config.toml
train_examples = 26041
gain_aug_db = 10
win_length = 400
bias = "all"
subsampling = 2
width = 192
residual_init = "scaled_by_depth"
optimizer = "muon"
lr = 0.0048
nesterov = true
epochs = 73.7
Rows from block 4, named by matrix and row number. Rows with one number belong to one attention dimension. Each number is 128 + 24 x the weight over its row's rms, rounded and kept within 0 to 255. All counts start at 0. After the name is the row's rms in percent of the matrix's.
# q: attention query, key and value (stacked) (model.blocks.4.attn.qkv.weight, 576x192, the q third), inputs 96-191
# k: attention query, key and value (stacked) (model.blocks.4.attn.qkv.weight, 576x192, the k third), inputs 96-191
q.175 099 [101 175 139 127 128 131  90 110  96 134 123 123 152 150 108 136 138 162 150 151 137 125  91 129 143 168 130 155 108 150 130 117 127 106 141  85 150 111 138 174 143 138 107 135 113 165 131  96 115 142 149 130 116 109 119 147 150 183 116 159 156 136 108  85  98 149 141 155  90 122 129 132 109 122  98 134 107 112 123 108 151 153 151 113  93 147 150 136 123  71 147 119 138 110 112 143]
q.176 095 [162 120 113 125 105 156 117 130 134 142 119 155 148 143 104 127 161  86 155 115 149 169  96 163 132 120 126 142 137 121 139 132 138  97 145 133 133 110 105 123 114 166 108 114  97  82 140 136 145 108 132  87 118 131 112 144  80 131 150 140 127 106 113 132 125 164  85 179 166 133 137 113 121 154 148 127 168 150 121 160 110 134 154 111 145 115 114  64 114 128 153 106 120 134 122 125]
q.177 084 [119  67 140 185 151 123 150 110 132 129 140 143 151 118 137 149 112 130 125 124 152 129 133 128 138 153 143 142 111 158 121 121 119 162 133 123 134 153 164 127  92 137 140  77 164 104 135 159 145  95 147 120 113 163 160 121 134 118 129 151 131 113 148 157 126 112 133 113 146 116 134 116 142 151 122 135 103 122  84 179 158 129 136 122  93 121 144 157 113 127  96  88 161 151  92 138]
q.178 077 [125  93 156 157 124 110 157 106 115 156 119 144 111 135 145 113 105 160 135  96 106 124 146 112 111 150 151 116 144  81 133 174  76 120 139 136 102 160  99 134 101  66 110 173 129 127 122 112 109 107 124 131 127 138 167 109 124 113 115 151 130 126 144 143 140 123 137 120 192 127 161 142 119 116 137 150 127 105 132 154 127 129 101 114 126 180 160 137 101 126  97 165 156 108 105 152]
q.179 080 [160 147 130 121  91 152 149 125 146 102 167 120 106 113  93 154 118 162 113 143 208 106 139 136 125 134  93 122 167  81 114 190 157 121 153 100 120 132 133 111 106 114 120 138 115 156 123 137 124 159 142  95 143 138 103 166 141 115 188 144  98 113 114 122 172 170  88 114 118  76 145 107 145 108 112 119 175 134 126 147 118 157 141 121 111 150 111 163 109  84 130 112 143 163 128  72]
q.180 070 [ 99 155  97 135 140 107 113 121 122 119 131 112 114 109  78  90 132  89 131 129 113 137 171 115 146 148 106 118 160 138 153 111 161 141 124 118 178 127 141 121  95 133 131 127  98 154 152 124 126 108 128  94 123 133 177 122 148 116 119 151 150 157 142 145 134 115  98 103 105 146 135  99 114 122 165 150  75 136 187 138 148 142  99 166 139 158 137 143  96 143 127 203 159 172 125 110]
q.181 071 [162 116 114 125 151  98 159 126 147 114 145 145 108  92 184 155 100 182 133 128 133 145 146 133  98  80 119  72 132 174 131 161 109 130 121 120 103 112 136 126 152 123 127 143 154 146 141 148 118 151 129 165 147 122 123 133 131 151 119 111 110 130 123 120 152 163 113 114 158 141 114 101 109 119  90 101 120 140 102 129 111 132 102  86 121  94 114 138 127 105 133 103 137 122 128 115]
q.182 074 [ 81 123 118 147 163 124 115 111 145 121 123  85 113 138 150 130  97  93  90  76 130 100 144 106 137 130 143 167 132  95  98 131 128 133  85 104 148 134 131 109 116 123 146 114 126 132 124 125 114 130 128 120 133 102 134 120 112 120 145 120 192 138 157 142 120 156 132  88 160 130 107 136  63 170 138 143 168 140 133 119 110  93 125 131 137 113 169 155 110 150 133 113 109 114 161 194]
q.183 067 [113 104 130  90 127 115 135 131 107 170 141 120 123 148 153  98 129 152 117 103  77 124  65  79 108 109 135 111  85 121 141 130 143 105 125 112 161 133 152 158 150 117 116 174 153 154 152 155 161 123 107 117 128 116 138  79 128 125 129 121 131 140 124 121  95 133 144  92 148 133 142 134 138 122 158 148 101 122 168 145 136 132 107 155 112 148 133 127 158 148 149 128 134 129 147 132]
q.184 067 [135 125 104  97 158 132 161 111 143 132 102 146 129 110 108 128 137 112 106 101 113 171 108  90 163  74  97 120 115 155 175 145 135  45 124 138 125 107 131 129 160 190 125 115  91 130 108 123 130 113 135 128 123 143 121 125  93 137 117 114 124 100 127  87 125 125 100 127 126 156 137 166  97 125 166 163 126 107 111 127 118 154 111 162 107 115 133 109 153 155 173 169 141 112 149 132]
q.185 061 [135 102 137 134 134 146 124 139 112 157 107 166  94 109 101 160 131 162 102 166 130 108 130  99 151 139 121 103 118 132 140 143 101 122 151 126 137 156  85 135 119  77 129 143 135 111 140 127 125 113 140 142 118 129 166 170 126 134 122 138 135 140 149 161 123  74 172 118 126 142 109 132 146 103 112 148 126 126  92 116 146 152 105 104 145 105 126 142 152 120  94 116 173 107 117 149]
q.186 051 [161 120 116 109 111 132 154 159 149 123 126 113 160 140 155 133 160 120 157 114  98 127 136 157 104 136 119 142 101 157 136 106 144 148 163 113 114 135 137 128 154 130 136 143 194 169 126 155  99 138 111 104 134 103 126  89 142 114 133 137 137 147  69 123 110 158 181 122 115 149 138  99 119  93  84  78  89 151 125 140 119 145 148  86 160 168 127 138  80 156 148  66 169 153 103 129]
q.187 058 [132 142 125 161 154  63 159  95  92 147 144 129 124 138  96 101 133 125 159 166 115 128 142 112 143 177 121  94 143 119 145 122 112 183 101 162 144 165 105 113 136 118 146 131 127 150 139 145 129 122 131 136 163 177 206 124 147 122 118 125  93 134 136 160 160  99 100 111  98 143 176 134 150 166 150 144 111  84 160 130 155 114  84 150 111 125 135 127 111 111 119 148 154 129 136 107]
q.188 061 [146 148 184 136 144 116 134 140 133 111  98 111 173 153 154 147  95 104 143 132 109 139 125 131 132 102 143 119 103 151 122  92  94 161 118 125 126 132 172 115 163 111 123 120 186 138 137 142 119 133 106 141 146 104 129 107 136 147 156 117 134 164 160 145  83 173 125 124 142 156 108 119  91 139  93 111 140 138 107 103  84 115 156  94 137 108 174 158  85 118 159 118 106 111 125 137]
q.189 071 [112 136 111 130 106 102 153 142 134 113  95 146 137 143 127 120 111 148 119  93 112 122 119  87 159 128 107 129 153 118 151 173 135 111 124 134 139 130 143 140 119 129 108 116 139 145 170 151  79  84 133  98 180 140 169  79 127  95 146 123 111  94 153 109 149 122 127  95 143  99 180 127 153 109 169 147 107 115 122 148 117 137 118 155 115 127 143 135  91 149 146 104 101 123 148 139]
q.190 075 [184 143 180 113 115 120 127 165 141 136 112 113 112 113 128 169 127 129 146 117 117 114 148 110 124 152 185 159  96 104 145 152 112 150 125 150 118 164 139 143 124  74 118 141 137 161 141 140 136 146  95 108 159 116 151 113 127 111 124 126 122 126 108 135 102 157 153  98 134 119 146 179 120  98 125 123 172 123 149 109 122  65 129 102 141 116 126 182 158  82 111  89 110 122  90 134]
q.191 070 [144 114 117  94 130 129 141 123 121 125 122 173  91  99 147 161 129 156 111 162 157 143 154 161 129 136  91  80 128 120 111 145 108 127 128 132 122 109  87 128 111 164 119 108 118 120 104 145  78 150 149 122 130 117 132 148 145 104 150 102 108 176 105 163 127 122 173 155 135  95 135 116 143 141  89 118 127 123 119 163  99  86 179  83 126 111  67 130 132 129 127 132 141 120 113 117]
k.175 097 [108  88  86 133 131 134 154 105 179 153 107 102 125 131 151 157 166  90 130 107 147 157  87 129 131 130 121 107 137 141 136 151 151  81 165 150 104 137 146 101 134 131 134 160 127 175  95 109 103 138 118 110 123  96 136  98 126 118 113 141 129 120 151 163 170 135 153 152 150 124 141 135 133 139 104  98  79  91  89 158 117 152 115 103 105 121 124 143 114  82  95 102 127 212 137 130]
k.176 100 [125 187 115 103  94 149 103 150 125 173  97 159 146 133 162 122 112 128 161 114 140 115 134 113 160 124 125 117  82 133 115 102 146 134 127  92 118 131 125 218  84 143 132 105 138 115 170  90 100  98 135 123  84 148 124 131 116 104 109 155 131 112 107 112 117 126 161 151 116 143 119 113 135 108  96 150 146 105 149 140 170 105 102 112  94 185 117 104 138 122 168 107 149 155 138  96]
k.177 083 [140 142 136 121  91 131 129 137 166 114 113 147 158  75 143 143  91 105 108 122 146 134 115 101 113 152 161  86 126 144 100 123 160 148 102 116 142 119 132 145 135 136  93 146 139 125 165 115  62 116 102 130 132 152 149 136 110 174  77 130 121 134 121 118 112  97 133 140 113 138 171  94 132 148 114 120 154 143 137 114 128 152 134 157 135 157 117 173 105 120 149 115 175 122 107 102]
k.178 068 [108 110 102 174 130 148  98  85 132 111 141 125 127 140 105 136 137 140  54  94 102 128 134  67 147 136 178 102 115 135 103 191 141 174 115 160 130 147 140 139 151 102 130 122 120 116  95 124  71  82 103 121  83 127 190 129 136 132 120 122 148 162 131 108 127 133 152 117 109  94 169  89 143 105 137 143 150 118 112 132 101 117 121 109 115 146 145 118 119 125  95 131 125 126 160 134]
k.179 085 [125 141 116 104 157 119 106 194 163 154 123 148 125 172 101 162 129 117  84 128 127  97 149 130 160 108 177 172 116 124 134 104 107 140 181 131 177 134 144  90 110 112 139 162 123 105 108 155 142 143 131 116 130 116 132 146 132 150 107 119 155 135 102 139 108 119 104  90 113 153 151 116 134 144 100 135  86 117 154 111 147 146 106 151  97  98 128 119 131 131  91 106 116 166 119 123]
k.180 072 [ 91  69 101 141 156 127 183 115 151  83 133 140 141 128 101 108 106 127 149 134 167 141 118 136 154 182 121 163 126 146 122 153 129  90 127 159 162 150 116 149  94 133 136 109 109 112  95 124  72 122 143 117 123  88 149 119 117 116 175 154 138 115 168 120 107 112  90 137 137 115 137 115 141 162 150 104  70 161 139 102 118 164 135 145  91  87 133 129 128 143  85 130 154 158 105 130]
k.181 077 [148 139  96 122 120  97 132 123 134 101 121 145 138 130 134 157 138 147 102 144 114 124 127 143  60 141 165 107 145 107 151 130  87 153 125 136 143 113 113  82 176 118 167 136 131 138 127 160 160 131 124 154 117 115 121 125 123 160 111 106 161 143  94 130 109 156 168  90 121 148 192 146  91 111 117 132 137 148 120 111 111 145 123 114 123 136 138 115 102 115 149  75 104 105 152 130]
k.182 075 [119 143  99 141 149 160 150  79 127 128 158 122 102 104 112 133 126 144  89 140 119 119  97 115 110 184 136 147 134 137  84 131 159 159  95 172 144 113  98 158 148 145 131 154 109  88  82 111 130 116 139 118 155 117 101 181 118 138 138 145 136 106 176 112  74 113  99 102 128 144 108 153 105 121 107 149 121 109 113  99  89 110 120 128 152 110 142 146 148 120 132 126 149  80 160 136]
k.183 071 [ 96  87  90 145 101 147 202  80 114 127 144 104 109 123 114 126 110 146  73 101 150 186 107  92  98 104 129 119 157 156 122 135 112 143 122 148 160  91 114 126 143  85 170 128 137 110 134 158 136 128 104 143 123 114 152 144 145 106 140 110 134 104 126  74 145 109 136 105 125  75 142 115 130 117 130 125  67 154 115 118 129 174 109 122 151 170 141 140 126 138 129 147 107 123 152 142]
k.184 066 [152 125  93 133 175 113 163 126  64  96 117 140 132  98 122 118 109 136  89 160 106 135 121 137  89 123 130  80 114 104 147 119 132 140 135 169 122 201 132  88 137 150 163 158 137 156 155 127  72 125 161 148 145 101 115 115 114 116 146 157 106 111 159 132 154 144 178 120 170 136  97 138 130 124 127 147 129 130 158 106 144 103 141 119 126 143 118 116 118 140 125 134 134 134 131 106]
k.185 062 [109 102 122 184 109 145 102 130 166 139  98 146 157  95 152 173 133 150 150 165  83 149  85 119 163 156 126 143 101 135 101 165 114 122 111 122  88 161 153 122 162  92 127 135  85 157 127  76  78 108 139 149 147 152 167 114 130 146 136  93 152 132 121 140 139 129 135 139 122 119 125 142 101  90 138 154 147 133 113 148 109 110 144 134 107 134 114 108 120 132 146 130 151 103 149 144]
k.186 053 [131 133 120 103 114 131 119 148 125 136 149  85 156 123  97 119 113 137 155  89 145 122 113 115 135 121 138 126 147 137  99 140  77  98 210  95 122  97 104 183 114 117  96 124 113 147  90 194 180 151 122  86  93 149 172 123 145 122 133 120 162 169 104 146  98 149 135  94 116 147 129  98 148 124 102  89 133 116 138 106 134 171 144  69 112 108 145 145 138 136 124 117 102 143 108 138]
k.187 059 [113 103 129 137 129  79 152 124 144 128 146 102 141 156 137 120 144 132 140 129 166 111 153 151 158 135 138 141 129 117 136 129 136 108  86 139 156  66 152 104 148  95 100 103 140  90 138 111 146 120 102 117 146 144 119 109 135 122 170 137  88 136  99 122 149 124 109 129 103 102 137 145 178 114 150 159  64 155  95 127 103 135 112 173 161 111 184 133 103 132  99 150 146 107 135 105]
k.188 065 [122 138 110 141 116  90 161 128 110 134 153 130 143 119 133 127 130 112 124 116 152 168  82 113 125 119  99 174 145  98  89 115  91 123 127  98 119  94  85 111 114 147 146 115 126 151 143 151 174 150 155 160 108 123  88  96 128 150 114 125 114 115 110  90 142 149 106 175 110 160 126 151 101 117 136 118 121 131 121  94 118 140 120  79 124 114 173 139 158 134 135 140 130 118 129 154]
k.189 076 [117  87 111 149 178 104 150 100  93  72 135 126  96 102 142 133 129  83 132 129 173 139 113 101 123 132 190 156 133 130 173 178 105 120 125 123 154 109 154  95 134 118 136 138 147 117 149 169 112 102 119  84 147 111 151 115 131 105 106 151 134 118 146 122 155 106 135 124 137 111 119  92 143 138 117 143 114 160 156 147 108 135 140 155 142 170 130 177 102 101  56 129 189 178 110 132]
k.190 070 [147 120 121 106 102 106 121 179 149 167 123 101 144 147 147 159 146  77 159 106 138 148 107 131 133 120 133 136  93 112 111 119 126 162 115 118 102 100 107  84 154  72 105 114 118 124 147 121 159 146 166 154 140 119 145 123 110 164 127 110 106 161  44 147 116 100 117 116 109 130 115 171 130 116 114 134 156 111 114 105 124 118 143 107 182 186 137 135 137 106 119 103 119 145 127 147]
k.191 073 [145 140  99 126 137 118  74 153 132 182 107 141 134  97 138  95 139 117 121 111 158  61 138 151 117 135 157 146 153 115 149 136 100 133 137  94 122 127 149  91 125 147 128  97  89 135 154 174 148 129 178  92 148 155 128  80 146 125 136 134 118 151 122 136 106 148 148 102 121 172 137 133  91 167 134 128 140 126 126 189  70 140 133 131  81  34  98 112 160 149 131 119 132 135 160 118]